{"slots_per_expert": 1, "depths": [3, 6, 3], "batch_size": 512}
Rows from block 3 of a small multi-label audio tagger, named by matrix and row number. Rows with one number within an expert belong to one neuron, the router's apart. Each number is 500 + 50 x the weight over its row's rms, rounded and kept within 0 to 999. All counts start at 0. Numbers have three digits each. After the name is the row's rms in percent of the matrix's.
After each expert's rows are labels from the 100 clips, of 14848, where the router gives the expert most weight on average: "top examples" is what is common among them. Only what is clearly more common there than usual is listed. The data: tunes sung on syllables by a formant synthesiser. In brackets: how many of the 100.
# router: slot weights (model.blocks.3.mlp.router.weight, 8x192), inputs 0-95
# up: expert up (model.blocks.3.mlp.up, 8x192x192), inputs 0-95
# down: expert down (model.blocks.3.mlp.down, 8x192x192, transposed), outputs 0-95

# expert 4
router.4 074:501502420511524465455392461539498462559438569549501421532555420529463581563489514464486526552473596541535501425490523459439389489438589484513474445490522554518518504417562437522468555583497567428506429457477422423513577481510489497551428513542441433443481493465478560547444584425499432511
up.40 082:476393535594515432546507527480611445445485573478514478452513456540490448497358547413574505475584529477510391530501550560422484495519499537485491492470468481594590431605510485464448520450493523484495510504603471554492517545484394492507470463510500488527482499493451551490545505612452516479
down.40 199:465519487553373495535480479510487540528488435543513447473532516503449466495514508480512538542490509479504513495506426496516501495436449478542488509469447416471497465488532522481504473548523503551466461506484520554500501447456529522455523458476558511482515557509485487509543591501515501508
up.44 019:517561515456492517532525473458336486491514422474451588563532502468495479501520483514499481499512490450459510506350445485525514478480537460459490450507481454401469487424545550546534515558500487496510503494481527419516569497523561531531519486529507532457488380511424446487546489495487500617
down.44 011:421527560490508554569496479458556471499492426482514529515586564504430498530536496468468497566578543443508468460505345520507481490458448411517489489413507433544480410499550620547551526541588566585455418487439538541477484396487497522536482473515535521450475534537538458468498571457490571462
up.47 009:551462623458545419527538521252500501510527546455480497507486555512519470445453453429546489487478465493515561638559508516372523516540521507470510439440431484553582518524496521425547488460506498535451483497590535496520464570491573467494501536502538430428518474527468438432584431500502464580
down.47 005:427542500494382494535492495475454542454435578550512434606512458486459535535443606484519477442415527402456523504477600535530454440567590455614545525526539461432478507482421441576420520437512470389532489487469552547449406536473513562506404532446436530492521562513479470561562517497502489501
up.50 087:494561534553509481509513495441441499522510451493530530492485471402512513437511477545386514481538496477463366478589549568583500503529469511513491540314516520495578477447461497462501471381512433503487385517509491556465486461586466495531436539541521513614506495484567501485469492395492526513
down.50 140:493448553476507520571563460527493489521521565414475535599410438486585436517449576508533514523393508472467460501534666502539507583585593489594601457539505501456479552523469387417455492428443459472576495474455521518517491558530505475444528501495471513486458427462483455489523364528489371476
up.51 054:494650541463505521469516470497344504501537452489499506561489492504555502475597497495291473508514500480527521549480466509667532518511491479517526488485515554469569581531474518497541480586519424560504512516410516521465447528540589505494531510495517526413613566525555406497417477482512510302
down.51 117:519450518487484569487486551523571607551572548464386473564475496531550520470485443501529494494418488519520503504538569532567520510542608577505542499555403478454491555564521390444465483481450531510529456529471468472532527593481502462413570503465491531531462466396573516554531477530389409638
up.52 022:512429571588526494488508510470601477453556571445468664489515558455388447520307495302540521482461497486475418564455425511439490486582566476478501454529450448616479460529539487468476556407439507492501517503571499519519521529404451479547523483514509477526468441508456537477519496499430522549
down.52 023:578481510516432485499440537540467581540523493509483511545531459557529502446428515504494487452469439589482525510527574490527512524523515573494574429492398489447488553482431371440536520538498542532490468525484474462589500578472471468461582373458505540450507542473513598556568460513401401605
up.53 131:524475509378522466516546486600341525497519453486478618625463532464563460442484474605324440461546465470526543521524482539612549504529479454539536503458474477421562543472461551465542460505481444546550454525485541425445487489510542465536505466543540476490535496541490449465476454574668440396
down.53 035:592473416457525641464484491541523525514507517451437514339571460490499492533529451548438502496494449536481515455484540569571498531520581573374480441517526574482507465500530459493501488437506476495536509493515502516500524495525511466385509484513455553497474442358546548495429408534574453542
top examples: clipping (75); pink noise (40); white noise (32)

# expert 2
router.2 139:527519426508525491441469465651648468481490525544540370464477500590513502512573543649463500491454502466510537508505631487429470519406509547524549532472489598493539558521497469547451533572553412505618529533509489486481440581470549497535475479410458497495499599481535497522514556507654461506
up.1 028:498492490517500507405497499313531524515496540525490373423480481516514562490653484595634493499490494440550570404554619496547503502433496499528580530503518552485565570520481488589476490532505490487564389495500500445478477524515548472510474518482501499496493516471544472504482495509586492542
down.1 023:490514457489434479506513488390471527482489529494495519458458469583491445502493506505538567474533589506506515508482472512496516445494460509527504522666491562487551470247515475456481479426481508389421482458461593580490490494497515501424551525508418510468446551503432454511529443488548353499
up.2 010:538516491445520462596533481639511476484425501440496624580490515530483457470471552354428478503465521533451552511344586488447540491600566517449490434471437493469540523524565550412529429570472490542496467509539527511522434498539513530497520465542516517521495536495455464485545484486396461434
down.2 063:541511414274436476518510473513617466529543508430556530590500428505529539574474538515513506460569472479293488572517496583492571493483538584525497550488492437478527477559520475561447515465488527452531381480440522432496374553562551459437519401497502509473500444504567519430529556500470516507
up.6 009:471489552511476506453487526403419557555572447491462508530487506456419458529437451596442519546551458520540442545592348486558467494498380470515473600505523434563451438452447523518503553369527463459467545453446485482466539441451466456572448538453476448460512432548459466510459484518571532578
down.6 010:540459430364487482563472425529592486548556495451551490572444453510554532548502552433504501522508503453395498604499488601438593539445608547587544525505501492480526467533510461481506474408423503447527410457424544426500377559541512477421607435545490532570523410533534512442499460533455468490
up.10 018:511477518505501498552525504634682440431478534485510507495512530537537505483445541509648498398516472498459484497555668539445497510496603505512521462517469545479516436484509490532518479614499547534521572551521503475515542539603461510404536476512512560520514553453502533478556503448372513475
down.10 015:434502521538479576474494520526483514446482512539498456504541507468455499469555508490457435477423497454526508452502466447540447485509507466500510465525563523486471521473382591509486528511519479483505534509571523559443560505483695516538454795522495503467491527463482486531542501491509508477
up.12 113:519494489500512495551520514583588467481458570489511483487507502532522536476510538470587495480476509485480527491446817502435515507506570522500540470491481555415584507539534491479503454678492517531509496525560505506528477528598520539481521478511513538524490512441525529489533506494455487465
down.12 061:539478411364494503590498449512606492561537497413552508575451450503555515546494549470523507508491509455363488541499475608469555551477583547625530524512510505493517464560480445496501479428467498434527434468375547366493443558558492475450604505518489528536512425522568501463496463529451512505
up.14 010:530462547522538483564546513489655487412557545428467501454494565461521450450416478411464472418533432448532507582480466546426526534529483470533551485479435417508562506492461522457527478437522477423426445523606535462461489546557514454564515549544541469418492437539432453460553459495416500551
down.14 022:453487516556483459489478480488471485484476489636487516439538524484465485526510517474530523551279513488576522497519484414484420482498494435458474486491556557408480490483495412515457457441499502509516548472516488498432485507492517535491427834528469494548507548522290442541542502498519463489
up.16 016:492480525518501487526508503658724434423513521501503504480502517515559469482454524353555504476512493491408513522392629524426511516507551497500512470469491617495562491535494484484508464665500517488487496535544508512504493571611512514527510465502510516517536505517502534498531493498458515429
down.16 006:449507469474455490494484492488477535421493493581501482429483503588475473484503503476514506508457530505527541520497479479516503426488505494437503487580506527434494465399503390544466486457502495402480508453506526531480500448514569517434485731535476487477503547505285480575529476470497403478
top examples: quiet level (91); vowel: /o/ (76); deep voice (55)

# expert 1
router.1 155:554551484482521474481493477505461504479508514484516496507592478537489462505519487355496514490458465550527493473578494529531467482506547450476510451529497505457505502496457484582511466544457460479528278489409527451494480484831473522470529489458515576521562474453513482522481499519478524528
up.20 011:533551522441526411514493544498460508500473488502552473519543506498483468482484484431481479509490530599507504464476474472493439466444521479503502481479480515468492547515494490574516462561475507509563322450448630413514488480858477503536515485495514506489548487402589410488467535510548467532
down.20 078:513526504507494563498490501502540500478530496525502494424527486472463509509432513491443519476462531509488529484495558509456410604426521471509524487494581512517499478498669496504501457494528548333506552472349496517490504483509665521504478509410505535480509525459475492507483472486569482530
up.21 139:445454529530551498576555488503611552511510638504383565502449493500427488468497495554405438488529525427412513488511439485507561514505453524521523549488476393529489408524444555464465533364521543437512554504627503534456508513380467480439484499508539474468526487559312555512513463512463477503
down.21 051:485484462427493514496472500425467462508492539376553513531474496599499509492519481531547491562601496452509511480495480553502649458515493461452460522497553444504496441433378597504468606466492468556472434618573541509531475503513354533527436501558536495427495433489514501458505570470456523392
up.22 009:534381534526511436469494539492553502549499558516516624527496470514533510513411521597480499533531551643644454500516547525476540480506503478477491456457514523493482635535499516514483488459485568577541629507409517483529483508558574484524535495447509521500442538462588432473473492418538521590
down.22 011:554509553467412479540531477485445464539405493436577502505459522523548526476550529524576558525420509511549532539494533455537530484538487482439607524528461420436461528529305459493430487509480483519501410556620502561507505494511433517521563552581454495558469481510497450485470555512522396414
up.23 027:549437550455518449487498507539750525552457535490455467449458460498482494564326497510513467549531547505518530597473542452392540506539515507506506492451508505541503546509490518455523515558497514529512569479558492477527513508483531491438401448565520470524412477520439526441524488416314443518
down.23 041:478484430467521462473480394530414504510523480521482471447534522549525503497574470490500508558470500542543503546499426520578512520474505539507478479474430539524457489538593511517473485502513462656489514509503510485492553448508469518489482557504493484588485537505490452514511479455470509521
up.25 014:502453514470497471498476513515638511505507519501477516517489464490521471526450506580450512508499521498461500599362540477389513497496493495515503481488488491554507509418511493511490426424473535531489725517483517570497550513298574509534462477517504500495492571518507499492494492497482521428
down.25 012:512510545490429427458492513485500403565496512458493445513518533522455470491549478537533439544500477513459488467528466446467519458542470522442482507505582285475542469532346537451467543527462491588511420561652482468523475517505428474547510514570529520455533496519500536465472496518493549413
up.28 006:484483440502493515464459479407399473496541486522526450497521491451499540428574509455518516483383475507515563447378464512568487490484521429422491442533496539408499521558506473472508500547528494461529458524463505535503439501465511514692532626485473477417560450525550453536535428575561572512
down.28 006:459510477469505468461504422425481529416482511479448442455474506515515480529544283485518538532448531484579544524469438524531512513495463537511512519526471489501497480497654508548477417465502507543483561498453555532487508433479523520497438519486520507547516522499466479461497444483557512457
up.29 008:514439456451498441461494521597406556548485547541531465557493465491518527478380461489458507509513497518559539430607527465548556519466478478442470554416522519512511608506510518417501511395470454510547483501496502485519498489448493497554534508494507509450608638470527474512478464476507504508
down.29 012:460499629517503520584554470439526554505453485519595554644484514485457494504477390460397578398493514497540480460503612485527488507513510400508519476436460387514410519541491592545570535483481511276538530421460474601510499493504507488531612521479577525503470520511553508502462445468532531560
top examples: quiet level (97); child-like voice (55); vowel: /i/ (52)

# expert 5
router.5 075:543584448452526493465432504543402472504525450456495463521574519435435511422430456438515548578509481589495463536549476462475516483499527446392468401547528550573492464486560522423525574600561503511530588438573532425499453465484601473575524531399497437336484450417485528480507366552439477543
up.39 085:509438494514510505542526519493690497495569481385429566442497493521395446494284515537603499479542502484486501537546617506394496497525548522511496442486455458587498457482481502506498557597521509507479480509521509516492523509496512465384491483466514498417516464486429546458507501499410498464
down.39 007:472524573520491486520484421477459430455471504566547468551427558574473522459500575420492490521512492442542532553543522500530475547540444436523529451526534486440471481452438541547530461553511390462459500577573519571418579537502412580637493318519631499547492465517536502420524529438524540444
up.40 060:518507598537510498429500514458586513497487469516473704546489490519506503487265508513534491527491503549515467526615618494488507502518477519504510534484513528569500515462515517491480491452487433541530448489429499538537527511520507386457495495505566508547518729440554549486468507494576500437
down.40 141:461513537378535552517493493526690552531551492460496423537481515531506467511544490464539494498488506471421608547452521527510602500486540481620531480552540491559530498504460513475499483457495498479505497507464533521519503499439519505446602708485439509632504529493511539500575521519393477468
up.42 037:531506542468512490505467538535469530527528508525588416495406469493525489516544519511497486438401563526603511472508574492516564529490513430414495525512513579382543536568524423516521475486518454428481490475530498344527380514581534553553563500515504541497500513441528396507541465468493498611
down.42 147:492478457488490519513510506526502524504533478561360526487636477513629512473477410472461509477531496579489496500513324521528506481467461572395404503494488788520505262513601484498542508500508474514481603493482538467508495478506570507495502479539458498498491509406508525495459456510541515556
up.43 029:510545499495502500468493611476522494509497487507516713592475489498501460479461498482524496497506521531566464559513533500493476506497520497497501527487520548500460499451506511444518501492502402515513103501495483520515508488566509496544498466505502497583505630502539529495488516505492503348
down.43 036:512460527390482506471476487518557532516532459463373480592485496564529497466510499500520482506637480512441535562481531533540547527500532528557432476495420564550536437511433479450545505479499465565492497503425499434552504505524487502420636399462454518513497521426549629511594469543455485519
up.46 025:504526499523503514460511476426580497488460459476460764473490526493472536468309468559487514476485471481436450532551513497481438511535434522552513535471486499571523481421475524467455506489532446531562419501494533520516589508574491420573435473530492450550483586586534508485479498527657498428
down.46 010:458466603431429498526523492469543500505507409342503498654453486534494506459477522509535469485661456479462509560518508529496533492499509454607493441513477443498525610515388484483489496482500483508501388457452526516524547521498479495462540220477556535487483502484545576478628543517461478488
up.47 010:500421535500492491519511511435467511501488520499498195511515481523528485483419519555464483470546493555495548510609637510486498472556448485526498489484508516566532541517476509555501480586490516509572792510449490528505511501535445489404549508543516524487582507489435494500476528457465513481
down.47 011:518517495495547420451471442466473503487497524528605518469386598481486472523481496499552454494396495486511503582498516471516502556483508521557806507554513370539497523544513495533487443464495489466534463536470437501471471505498517501514600662513508499613556495561461471447498498467517453440
up.49 089:499516480498499521500501501566538501502498494507553965511461496505501507496476552473527497498502504498521499485472512502504489506483531505491502505502515513462482488476509503496533497526499473501465371502475496478501486497522507543549522494489503511560497555476504529498500507501415500483
down.49 106:483457560274525528525475486522571546506549457435420457609486485514519500463516473492493489500599499520446517557478526543503568516495533524619474490505463523546534397502430490476508506453445480506497498508466499500530520513470450499471595330480455515512502507466549560494606461569376486513
top examples: quiet level (97); vowel: /o/ (88)

# expert 3
router.3 091:517512522490504452440482426435451511464539445516492519486480511490491453565521397452393474508433535507497536574499401547463545504503539400440543460502464456547516534470479516400521547502539512477502452579516520397386519492498541486441455490561499473512405509519415440442513456511450453612
up.0 019:478494521468478464517566476499516505499540480542538519512477566505692474476670490627468525480476494565407502394494546511494497508477418521499506638478500585498491571571478493572481498424507617468549493494397513499463473504521475498524563512461489478543568744545549462520496491503546509377
down.0 007:457486629502477562539488482514536511441495437419502532551478457599532480484480429519488527475494521456541557504478488519498534449471454476536521476549459530500548511400502446427522466513554520373452507479450548592546464477406557493402351460499482507463538569448503469476509506496506359489
up.1 059:559678522435539501443512505491382503563433495470369548486484382523458507523506521490512425499487522486463503531536546465557465490533546527497488504490539363530489473523523530533530500565494498534492580469382512487605488479447466492437396507528513545481435508412504514480484514487455463455
down.1 039:530497539602427549527449487497496458451587486542488541444517498538520487501469489534493526457412501492521501535534545508487457466485506513396589462539555532518522501320554460502472470480566445489467578493434462573526521434525581495480504419439561516422495533520507410504461460445521334468
up.2 006:473482478460474505510502487597635534485487536540478596601487514492589433509488517468539509453532468468483532446520606529522538522494520475485475488539488489547489490544491472534476467468488606482554612488515511587534527483482508523195518503521482526554487462520419644530511475563522523350
down.2 005:512475447521495526479499482482451522482482502585562480512493487524526509539497534472442499524423545485495498480451503500496469493468545612192504468522468605476441404514545466576540482560533465482505523513480492464508528511523450472540433482443513533555507536510528444485432429476521595509
up.3 017:487395570515468455580524528498475504489494484480522527450477620460469514480517475649565525504471481473463485420537310525470494506525456473506485577509479471480479473456499498559521509424495580498458667468567550417494535471460470495608534500507489464489488403569531492499542461518514512519
down.3 005:491498563548461528504547518434486500480496525496414527511581546473528515505520508444488508510486486518492474512547434516543477501479515535495504521539505546504558451490373481458490503525456468442490568518544490516464455488536542527420473549515473481406473457471502453526455514496519399517
up.5 018:520490517579521470505480540352468499555469478499496447615485463467517497534531507441483489496539499529557496486504474506531502488456607478486491425509509495461418471377531518478514533473490432574489452520558510537512530447658653533532462506527516523563455535500522527496532503505438526588
down.5 014:504497507506505505507494499499574439480522514499452534536540504476508500450512492495508489501476482512522500511512453500526506490423506551511510502517493528540521461496456494484512481498490515492506574512519429567491529493478567495490499515495496498476499494476503509491496486511539492507
up.6 012:491531380462493503480503521555526550540491538538504529615474437526567511433485508559499494491537501508595512388551654492558551501479498520503540513522538558497506560572493502534445504547498476499743399485476456507522480556378481491385563499478508532499557638492523599520436499496527498451
down.6 007:513514527494538365509431549485477496512544518444590449434292507512440524500502507623482501503366517437477503603497515497450502508541525433617589548465522361480499612511511524505485520483578480521502421501489485499495433510488534479516501472549525549504471473565452495529468649493531453487
up.7 029:511482358471489434484439514713517476497507534502515491570505489501482494308482515631484494508511517483690556496484570503526554490477503483499517471547517530461582568498501500556498459568489369494529329497527436462492425516391511491516515506513508511449525468477533505501482497507515501464
down.7 021:514515484491510426420481500525471497499560550585383544502471483487594489436509424547538511537472480525493505575497462555487493511441518698263445413502506692501468404500551501531531491472502453491499552523495484422488507504529564504508485505506497537523550463400458423554364476494593501507
top examples: quiet level (97); vowel: /o/ (55); vowel: /u/ (45); muffled (low-pass) (35)

# expert 7
router.7 059:560502462471486470531448544433579538523459549503483541431399534521538517501499460528535444558534432496481567457410590487536563467509425521554541534485503559430548617573453436425507416568463591558549457484570485602487470469525530487411642500479466528499507588547574517568418472508515429445
up.1 070:532526388463545463459541497430419546543474523454456509526462463486458480503544533544324454548482523509532510522502493466601477462556530493526542471419382444508497526517553545524546475464491453542474517470492536539509500517453469459533470541525540524501469443488483375463556539476494477525
down.1 146:471500500540479617528514531506487491490527431547428511462499486499511508506464486482473486443454502492485499509502514502517478445608466547442469496520538499470481510482713459493528519462509478488486515493546534511502519470524840485491468444487477486547470507382501514547492528514509488578
up.2 042:476470511580500514469498499453182505499509495478408513504519445486494492534622510489498501499496513535595520505531369505557502499541507488489497494524500460488483470444506502499511516411511485448467506502495514384504520511462646499487485506518502488475498301505439503497501492502488509737
down.2 194:470563544625446467463488550495389425461405532586530501478542551516458507452511476494471513510518477518531486405554426524466368471560442534483505510508498530449501504433549479472570557594519456468472578496471451563446621529509492518507464551492538505438446498475419530475518428446593465487
up.9 013:515482499477517476471502493658346513532497482486493345591494493477463503520603497610488500516493486532539470492577421503524522522521544481519486594504506448523481464493537517522523529299521483525476507528504513334498515408469491506505482523501505503529489404509446483505564507469576503457
down.9 023:535448524470561490460516537508483506526452555488535456509499499559495495517504472512525517583508512512545507479480482538455500525504491469404527518490463516529470425545366516520462490547502544528484478483454500469524501511483363495541462515514492509494517597522465493502507506536533502485
up.14 060:486495514459515487470514494549388506494484496484488451510494496499473496511525503588491499489496480515553477497566361501517504518518555486524502528519487393534499459503498503514511521430524478516463498513483521404502485509406501489504492511509508501498478423519455488501507510466569497567
down.14 334:502518503502481504507515520508499494498504448493491521473521489466500537481486501510470468408445507490461503486502503497522498502512498505556449465538568476479501582487646487501516525485500490479508531497574512495482509480502620479509489494493496501512498484456507498509515537510518503535
up.16 270:450480485467532462447517486501329511474466481480457432498495483477462503510574531562458492486516425508626474486557380512584517563545520464529515529533480406513504457514501508540508541441585457509488531507484576372503507575418506462495492528529525504482478345521426435534504536446544493568
down.16 057:525513535507383459548471479510550521453465540425548458508411494547476497489495506544483503567507522515542458543521513493472532555471502475513683539523442398519393467529382496516471463528435483497529426487408528554500488592499404516463554544498493535456529521561445474481538464457493474557
up.17 178:449500499482520480494517494505342489474491481507483470462501494529486505514524536567488493484507489507545489502546437504522502520519498490542531488518489374505513479507479483505490524479540480515483499509491541353516480560428501441509498517513524507482485354511476480503473510468537497605
down.17 313:495518504501474524505527516502500487500499452479506522477518476460503567470478508505460463419453505474464508496498515501530500501512493508537464459536579467471496569488650493504512516487505482492515517498596509501474505486513589481506483496498499498513499495456501504506510557511514498536
up.18 152:486494502462513483471506495535396504493489492490491441501496494500480500508527508627477498494500481515568480499551367502525505518522544485520505520514491421529499472508498502509508520435527475513476498510497515380504488514371506486512492513508506501494487417516459483504504509466586499574
down.18 348:496513502508468526506509515504501495494507452494492515473532484468503535484486505505469464408452505494462502491500503496527499500515489519540456470529561482480498571494638487502515526490507491489505523501585513503487506473509624485504487499494492497510500487461501500508509535510522504546
top examples: quiet level (76); vowel: /o/ (76); muffled (low-pass) (45)

# expert 0
router.0 088:423476468527568488505474483529461523464482498481421584621476490413444463483407526531516467495533440528437438574526434536539447500491549429460464404527478429534464371439570574531557537469447451489519410575570532498494586443535495487487442481572500475494488491546411586433556437567452464528
up.0 102:483478384488498533474519489426464454477456487500547652463457508498487585463455498498477507459507446497488398482500487492521461523477475453514521457523515548494585514413525499469450485573461529491543339502488504564526518514519429397573506491565476424550430495530565447513482491500581490491
down.0 074:609534481523421532441466488495515570511477441642521494414683541480501492594469593485491541430457481480526526545509491479463561508529503584436438567523465553550572541514444532420400473513406458499496498430534503443456512529447638511503445554483545446397537483551513453493502575578507511557
up.1 015:504532622488489472510535553484337519510509506547574397541521499500528537489566521631482518520457512582459518498676551485522461487471444499530491569510547569501508563489450509541487561533521533488503563472355525489519452476462440525577487515507514519541544592455577460513463523513630506429
down.1 007:491479492501450613531506517527509528555497500476492451496589464479536513524502533445465434473452489471428476510517513583518510499481527538630467491557475575472514543543433461513500561535463415455520536471507541515458512508562671488480563549440499490488477475395501510491486508564513419424
up.2 019:515631460443474534503509488353277443477465423498535435482526525515483536550660493405530522484476487568542496502498473492465468512512491515479483497535510523441475506411529486510501492573471573524361497472419585555506496475523599496526451485510481442545431528489571453488496518477503471473
down.2 007:558484539412453552606464524477467482491509342404539439451505407519486557456493556443419447426618495464448459528466598562505550498562451518561523496462500468620616516549505590556531555506479501523486484526514523554475499546510527518536437403488515485369535483471524570413512534454455536555
up.3 021:506679531465469484446502522536296530516520467617560435599475507513557565502679488477440511513489507555541501491656535470535491509481424507493489554500575570494507572484445505500499522411512533506471507475316493526488462491474489494523511492474500487562536643491562466523453519477567513433
down.3 012:478477482433450580485499475503541450518504568463508511404631491489482501510516531466436444448505500442423495525532520554522508504516546526588489462553532539485498495535402523513482545469528475474497512519541567485452460509508653440491466467508437488419481418412478504490463543518566495494
up.4 009:484548561509476461523494558401425519477491475503531421493547591510419540490446500497476536521479464539463485515734536510482469500521443530502492472517549510567533485502437510499481541544458613526498505489324504510470461521489375495480522517482488512412500656494525494499443510465462505472
down.4 007:445580406481490423516474406497491524501548402550422451520475504461510530534517465422493528512496544553499507512481471563454561445541557572497469604510458478457510470499591499451497451490453495527504427468488509503487484464501509518413492501378539483625559485545565558378530505513472521556
up.5 014:475532460474501461442492505667462469486604488496517433539562536499557501509597535498433502543481503520537478568365484488593493497526387472460507438497544491573461541567427478589541510530552456506536633505461417532471509510425493470565575572478446559402532424528491448540452527493507541476
down.5 018:558499519627539473447564496495425530499505456533438528553491518519483509510506538517512543456404524549528485470437637440497496563510407604493584468518559571460404594470484485452491462569551487595477539504528468564508550537515477560449512620532516479472550542463428406542495432521538492345
up.6 034:518590451472498509524515486372379469510488473512527715458490475503530545472683501527452488476488506489578521494495497490525475501515423503520520542479532544408521547458510507490501464534508441512397488497516495522510509480530533509597498480545474472571503555529595351527490518509679491466
down.6 133:614361510528389493485508447514489525450502504507458563488553464563505509409469521497461469484537443476470544567484523523456459402510495562596450508511398504554575487486493411496511472521519474434498494468468500487525452516487504463453475251467530478503467474464451668478549471535498474468
top examples: quiet level (88); vowel: /ɑ/ (47)

# expert 6
router.6 078:499558522526477505463440522489390464421479450507566502526528531500396540465524573491537528498403481563516457466565399477401432454460532442393445503564505523540452390436553474487546567516443562479462589460444489448557533437570520562545446536574428408530458470525489471450485463510514461526
up.35 031:523382530542507463553516510727499535538493522494482380453483486539497487509465500533496450498541552455566524558595577508462522528488482501524516522442473513509533515398478548488497483600518483518586422479447507411492563527485514481503471455559509462461532452509451487481525484433482425733
down.35 012:495472530458473489542486510532484476466500523556505511505538508521474545477510422528528440479546535440553541546518489497566433511493507533590489504490595494413502402453370587436433539483552502438525439527527575497483532495509550578489452401531474491487401506471507504454556488422528533421
up.36 017:492406495556498465524511510750330500515476388507395454544482478472581483507525533487496498486551519475477502500513511491541500525486502515505489501490511465371454495369515539509553491628525485510541498571464541467489541481539476525496501490515494551472544440537450509514532478492534507576
down.36 009:508425540395626589503498467479481493511612551468350574476429498502538528439519381521544528509570523511579482504526450602544488466596536494448450470482491612539488492507539504464449469385531505590500534526431528412512519476478488480513447513428479496555454357457592548498531411508500500469
up.37 055:520434538520523473540533473586427519546506517476490450486479452492515474485460484662500457463573557434568527533570513522501505528533492474532518461460463472532507524420469523495531508452568463527549550521551514458491597537465507477475460500511512485477523495528449473478569488455490492579
down.37 062:551524514521516553501530417497497490484529482467497510425500555483518467524462540540488514537529527562517449603494341514482468538493504510386510527516489543498521478515508472532477460422460448526523508531480536437503577494526544474460422465506513507594467464484506428461488428489551503490
up.43 265:521524475562508495492498508577594502531539530495460443587493488508545491511500493590435488538524522457535542561528669508605513493516490487504520400483502507495506559454502529536508500582535504536602499514447499492474484530450521479423542487432500519471531522508468498498480489506574493536
down.43 372:534452494515566583498497364486488514480542483477508506445526546441510489448507464515498477516565524492574503566489435514483482502499532546485474529483519584579518420512568592505465475423471479516480599544467510438508560511539491524518353511456503509589475491513547529483466386518499600515
up.44 020:478467481517502493489519474708405453465533397482453433489476490531509495471599527540530481521511510496566472503430464492532523517494482497469509453486482443507500496494478534535555496583570483522513575476430535523453591561713625469532549498483502507411512440502479484482494506535495527437
down.44 018:549549431614354431580465538536494482512481494609546466548524507423482513487460624464471480453492468504466541476445517473520482515498485547502496530480485510496524521457455479552524523570466562367503455434513432650463437506503564524456554246530466488430461554560435523424552529491491501499
up.45 225:517372547493518469519523490692674518526464503481476468518481413500539468484411482521496452491593535447538508515565526526479518507513491469560520491457482497564535534417470518518518506504489486532607574512484527441476593513545510468459524469523506513517526512515442502482511509502476491503
down.45 163:589523437588492541468471405514478506496512467498603520361549497472505459513442552504462465496527525551482478537474444504478491547468477530471516509531533554545500502522559546565497452496459476456513529499524444439496521530534518513478403494517502504520486533554465536490489422498533490566
up.47 034:537531484436527507464508465555723526537542502503447344531480462495544482489555473479408475512514504502533555595417535507578534511523502498501524446449499497577532581597485533511510467524520474537542494530457509534471458526482579469462567492412525507441594573504449478494473491466535521453
down.47 009:545498511458612569486516461406514600489537568381444540431429464527477498515493442571459518533443592511523477536455422553502491503595530397464479596520541542514502432499560523542447523390590450523526508499481576443491538498469465460490428538464495528558481452433632516518493463422478488457
top examples: quiet level (92); white noise (62); pink noise (36)